config.yaml
image_size: 32
horizontal_flip: true
rotation_deg: 10
decoder_norm_position: "pre"
decoder_fused_qkv: true
decoder_dropout: 0.05
decoder_tie_embeddings: true
init: "small_normal"
nesterov: true
epochs: 4.2
adamw_weight_decay_other_params: 0
Rows from block 3 of the image encoder of a small image captioner, named by matrix and row number. Each number is 500 + 25 x the weight over its row's rms, rounded and kept within 0 to 999. All counts start at 0. Numbers have three digits each.
After each channel's rows are labels from the 100 images, of 14976, where the channel reaches its highest value: "top examples" is what is common among them; "lies over" is the class under the peak. Only what is clearly more common there than usual is listed. The data: close-ups of made-up surfaces with and without defects. In brackets: how many of the 100.
# conv: pointwise conv (encoder.blocks.3.conv.weight, 112x112x1x1), inputs 56-111

conv.52:523520529507486463520483482534517501529499479553495523520527507506549500504492547478525517523495518482488501494480466421514497518543503463535489508521481481530489506496
top examples: hole (97); stone (39); brushed metal (29)
lies over: hole (58)

conv.45:456486507426516505540472519482511533487486493511500485525485490487516484481473506509542493501499475495434498465491468500574506526467466492503477519472472512505544502474
top examples: tiles (57); hole (50); stain (49)
lies over: stain (49)

conv.68:491522473511490501506510459486513462512488493479525501492477493538469489471553486472515505489486507503460494491485463499479483549496519498502473502502551477515526492481
top examples: bright spot (75); circuit traces (33)
lies over: bright spot (62)

conv.54:479516508484517517527528503511508496462493536503499523501506505516536499489501513508484464475459493530481482515513543486515530528491506515486520499484526490479531493513
top examples: hole (100); tiles (61)
lies over: hole (68)

conv.63:502509457497481524517498513508472513484454487493491482483494492487473498477477530474490476486523469502508456460499482536518513437480472520459501459469564497514593497493
top examples: smear (56); woven cloth (30)
lies over: smear (55)

conv.12:480511511516551487515513476466497519515500521470512499488468494495485454494526522482473555448478492516528500490436494453491495491500499491465476497483438523500479508531
top examples: hole (100); tiles (55)
lies over: hole (64)

conv.73:525510480517463479489468478521478490507490500518506492513480524535525486511522512510517483439473555489505512504522537439504524480502501526549483537502490499478480505468
top examples: bright spot (92); circuit traces (34)
lies over: bright spot (36)

conv.103:506484509536518526477497506490507492546483507492530513512497518531478487537509493498501504509502511472540468514509495508502512457534480502533522490461529496486491473543
top examples: bright spot (99); leather (38)
lies over: bright spot (49)

conv.88:494530484467520470481498510489498506474469489495495519508483485493451470529501462482531463508456577513495500495520470555480544551509512472526499452505519432477528471496
top examples: bright spot (69); wire mesh (52)
lies over: bright spot (28)

conv.108:473534512491516477499498514506487475487471488496503536496500519500458502502537505516486482534473521539543472498484536513498471516470523477516489559490532476537516464532
top examples: bright spot (97)
lies over: bright spot (52)

conv.59:485507487497487541495507477461451451493483474512493513487489503522535466515509496500503505491473494523458495516490521560508473467496503514523457507475482486506499512484
top examples: bright spot (34)
lies over: bright spot (27)

conv.105:507493501550497547474522484486527518497501512522510492478452501545496495527564509484474514521503450503521518525524468485497480495527505474493489509446503508442499489529
top examples: hole (100); tiles (57)
lies over: hole (81)

conv.71:502475502489497519505517494529464470495530493487471464457479564465498515514480490522525478556523482508521506504533503502531502476500469450531442542512482502504507525522
top examples: bright spot (95); circuit traces (47)
lies over: bright spot (30)

conv.8:487489533462489494558546485502489522513512473496581504499448531492497516503527546483455476488511496527505468510485479507526512515473485516497487502495490517489492505512
top examples: hole (96); tiles (50)
lies over: hole (27)

conv.84:505485527497498512519492491454462476491500468494510463518516496505467534499518493526469482539520495520512479538570474487563488492495490496470498533481493505510494540519
top examples: stain (50); hole (41)
lies over: stain (45)

conv.101:535507532490517511516513445526502475505512540524514478495497515528512463493490512530479579531518509507479489483507479461518503524523484464509497535496507495464510463461
top examples: hole (100); brushed metal (34); tiles (30)
lies over: hole (50)

conv.9:478490528476533535465500487522477524532531529469494511475480533450526532511516547501503484485491515477538522494451501478500499481505523531502508523482512466469485500578
top examples: hole (99); tiles (39); stone (29)
lies over: hole (90)

conv.104:513493501471544513529464448486461509519484478454509492486464503482493511539554483521499519515505519456524492515499499486531519529451557496495489512514509498472461473504
top examples: hole (100); tiles (54)
lies over: hole (87)

conv.35:518506460481468522484487503515518457523494504544495507491473462483516484492517522526472496489468510536553523491518485469456475490514457528501478536497484514538514499515
top examples: bright spot (96); circuit traces (61)
lies over: bright spot (34)

conv.72:483521500538493519480465479460501539470540537529500524480476511508487510499498483522482536494517481461480499495642487478508512505478480527492494497509501509514534474490
top examples: stain (77); woven cloth (33); circuit traces (26)
lies over: stain (42)

conv.86:507515514488468543525502465511532459493508553503459509495489539542508467524477505509465481441514501493465535532497487515527510478481488512521475509493526528491511482475
top examples: hole (97); tiles (40)
lies over: hole (78)

conv.87:525496499507516537494452517528505549537486562498480531503436509490492502516533512513503519506515502533482508530607506505497526511495488511465520489499461523480548486508
top examples: stain (89)
lies over: stain (74)

conv.82:518498493479495563516525490491507492505496500529493510528496527519472512488472496507488497478508509508438463471514524436503517515517495547499488463478520453555495456512
top examples: bright spot (94); circuit traces (44); leather (30)
lies over: bright spot (61)

conv.27:534513531466496463468516530509495476452505501501525519516492496515487518517494540513540479493507445458501517468479519548504493456482509530448500502492479518490458511469
top examples: stain (74); tiles (63); wire mesh (37)
lies over: stain (74)

conv.61:521482469497479505517496502507508495509478480529495507506482494495471480546452476475465515537520540514473491497515532418465504493512528489503510518519481515528493474528
top examples: bright spot (100); circuit traces (53); leather (33)
lies over: bright spot (40)

conv.99:511468471457540489472502545501480515501498513515545543481518522506515504484502482506500501519525520474542463441523492509555479520514511513525522487472514516518519470474
top examples: tiles (60); hole (42); stain (42)
lies over: stain (42)